A small encoder-decoder audio transcriber, trained from scratch.
Model: 9.77M parameters, waveform 16khz input, encoder arch quartznet, encoder norm batchnorm, encoder activation relu, encoder depths [5, 5, 5], encoder widths [192, 288, 432], decoder width 256, decoder activation swiglu.
Training: 4500 steps, batches of 128.
Rows from block 3 of the text decoder, named by matrix and row number. Rows with one number belong to one attention dimension. Each number is 500 + 25 x the weight over its row's rms, rounded and kept within 0 to 999. All counts start at 0. Numbers have three digits each.
# q: attention query (decoder.blocks.3.attn.q.weight, 256x256), inputs 128-255
# k: attention key (decoder.blocks.3.attn.k.weight, 256x256), inputs 128-255
q.231:465477495517492478490544474491472468496493475493526522521516545507512489501452524456474496504430514502505523458487474518514472539481480493488510474502547518479507541498522523515495518496490492456505474491460514513535509466510535477470514543490511482492548479459496487532517508524492447513475495491504501492488527513512480464521454531500514474496470485513498527512546488511502489511509
k.231:469522508467492509495500528473532490481562474521502507499421511488488508486457523495507481494497484498478496497530532426497495517537510491499521486501503498510469503475507492475518496556497497497445463498486484485451431489489465508490507488488534520484471496474534496479530503505501488512501504474507487463488517502479497502523513522525502483504492476532549529505455494535505530450503
q.232:522515516517554481504515553522521492515476511508501486490493536499498513542476501498485489502480497526489506489520487522476549515515514523482493494485504494537539527555514517501478503548465470503525507482501478543533513505499471484474488503482480534492490502501487514491454484532499472493487519470484463469496519511505515474550517492494515555525482467459525494494506446517471478515515
k.232:508473513496442501567505427498490505497537463513506496488511521480489461461478493514493475498499465488535515474466473511535512488483529513584470498490456504500529514508484548477486468511520492486493486499503514502490489507504455504509494448494460504532486503501495518484511491497496475489444497516474514537495512496506491473511501504500489519485515484512491485501488502501550537526517
q.233:456501546507501521517462510530510481486490497467497529527472453466447502531527504464466490500474507490519522518524527519477524495451514493502487529495483505459492473484523452469489467468524514503498523505497508517463490489511495479514508500523486510487531514505521503503514492469496466464451493511535517539468533540544478489483490503463509511484511501480529503491447438501552511479470
k.233:478502569480489484496511498517493545478482529516486547525485507526494515504515513484488493482476465496479530481514479477527468468493463531497528456478470506539451501540506517455504514504440463472534539527531482480507509520514474498518492497481486477476492575494503547472512470523471461491510452501476507516494434492513489517473543482493544515481467526524501484471509530497523518512517
q.234:467469489525484505527490477532495506497524506518488484519504486490503517524506493478480506514502456531514522503534474501492524473503553498442484493508482496494497498487454500508516467501542506508476496459498498520493496521475492457453477490509513523487484555484495494517551483521499462492500514470523521529471515491496518470505475479479557534504487477528509488497487510474507517452496
k.234:501526535459491546466527531537456439505515523480482545511543477468465481499495499477492472538465493545515498491520518493517462481574518490547463533485549522507437458541508510499501495474503488475489515492509512458460507474494485513457498514496507499495468465496508472505515514513492485525543498484495493464538441487510524501507550521497481499518457489485508526503506500493506494497489
q.235:485491460454489500548473485467567487510505487526502527515449479458493547511481523498539511499476533513456486489470479479462458486528489541515509516498509459507535503520504528514461479494454489472521479520492470518494484500460515487507490489482525491458530520498548497533487549504477487473542481497547542511530486494527490500512505478465474460513485473497506484490470519520536544514502
k.235:463511529538475477547525595494491429517467499519488518496506475444488483435496473475549514459469517508460454520485487474522439533507495546512507481541466537499517477480499488481508491511485518505509519515535461482496523497502522494483532503477463502481517504503481524526546534482518508482495462492532462521491496483472466512491549493456477504559464479513474478513451496474504509511489
q.236:508481537486486486475516510498530493482491527544513478540470468527486478500500502511504525500486495508528525541473440462477480498521508544471474570491453542466499471487506510466472486474477481531494464496472480510507517470457495480459458463521541491521526505486443472526474461443529486520478517486537523535491490568519500494494462477523482508494526506535492520487493528480507503476526
k.236:492509525470509493468469529465512497542493493497483496511511506497480449520540420524464484497468503488494488518520526494479482458552473464509559483520504506502492466528507503511483506514455552495503487499506504507492493505503521486518499511468513492500496468481515494519480519484489481439529468517528492482513464461470491507509542490496460494506524489519515505502458526498490517512504
q.237:478483569533520489538530517495503517486489460522484475529514491539525480509518465504500499549473508496513511508549490519491500507489481523521468522496462518500517537497536489535500499510533477532479469492484527504513460522485525481488519505527539516497472472486466524484486466481518512499516506467546539545464504491512554525537533495479539497505472478552544491478521528510466502489487
k.237:536479509485492510483534513454485487494474497470493524504514510506462476506517502534498508489539497501476495459532483492504472471520487467510503481428508494490491498517504504509500458456463531514489513525531495509463521530452540501546461493517491475509517499507500472481492485510508555512474513539469493546473507514556499492525529516509491508511489503462507504538506503523495511503495
q.238:557503520518538471482522482504499492544543517510528492485535494520510530452487496492510493541480499470485538528507465512482495466453502533477500529521495526539467508488483506518527514495481504508479530483501508514492503540480541474478548500543536471519461494490521471498543495501496549517494523425512450485495505548479504523477465484516482510512502487479549499529503508480487467500505
k.238:519474526475503506482488491474516466548518451467540453524512482477515519499517499490463481532545495507508492513532488497515515507516472412495497495505513500456531489469453507505506496501526493505540518525531547477518513486517492481502510487461512539476459488487495469499477514483513529480526530467482477512496483514507558488490508479490518518482499521517491484543470532491493534479443
q.239:522468506477513511501434528513524543495475530477506488483514524486536528509536509527512485503530499534508490515498533500528481523502515517482475497498493443478518493509526501454513517547526486521535527494485502451506535484493513469523485447539504490503521483526467516539502550495498464477506491506448500527519484493516514522524498474468480507460502488500488450494526503539488473528513
k.239:452458485543476471509462481472529502531485477530452471494488485500511501509484517542499543526485526489512490560519541503475499494525473457477480525468510531506505501485536493519476495514537545497465447479500507553515479449498474481532508529504503500538512454528529505536520505514522464459460520539479506486463506515504506499540528531486483472513512558471489493522496510461475515532505
q.240:508510521511540504478471516523490538495527526470503497527525504520530532480532494460507469483479539528517556492495527494481527550492535478487476451477538466518478504521511506489482514489510492516472464485496492530517478485540546491496490511503505488457534445487504487485502492494479477511446522504492533517499472477492486513525491484476526489532499561472506449495548469499513477456525
k.240:522479487478514488530485506519514536545512532511456508500433546496486462494484515478510457490478521522508454474509496471497537472499528488491503510492492487495526530459452491492511517530534496541482493549548519488511524481545484444523514464570476503507464476493557517488508463518504467478508543478489544539545522485491517491484522445511534477502510495519481487501530477537547487533537
q.241:592503469542512521464490511443521475472511521485512529524522485491486510486531503469437525455506514493469483511441494491479495511467455523514508479533526488460507491520512448491509508526527468472486508471512509527524466486499507524510515517496464497489534505484492513539479520512455488487517513469510476477540495514476504467508509506453516534533501514490487478484505501543434496518510
k.241:482501486495482480497469517478529495486472519497514469483488531501513517464463469564512523483478532503496494452522483469527494458487500505514531500498442485514504497520488463504511432496510526529558515463508490491513506506485521460488516457489486528508491465513487501490505566527506467525541497515507499488527516444476497499448517465516482497501540473498489487523536482520526493448519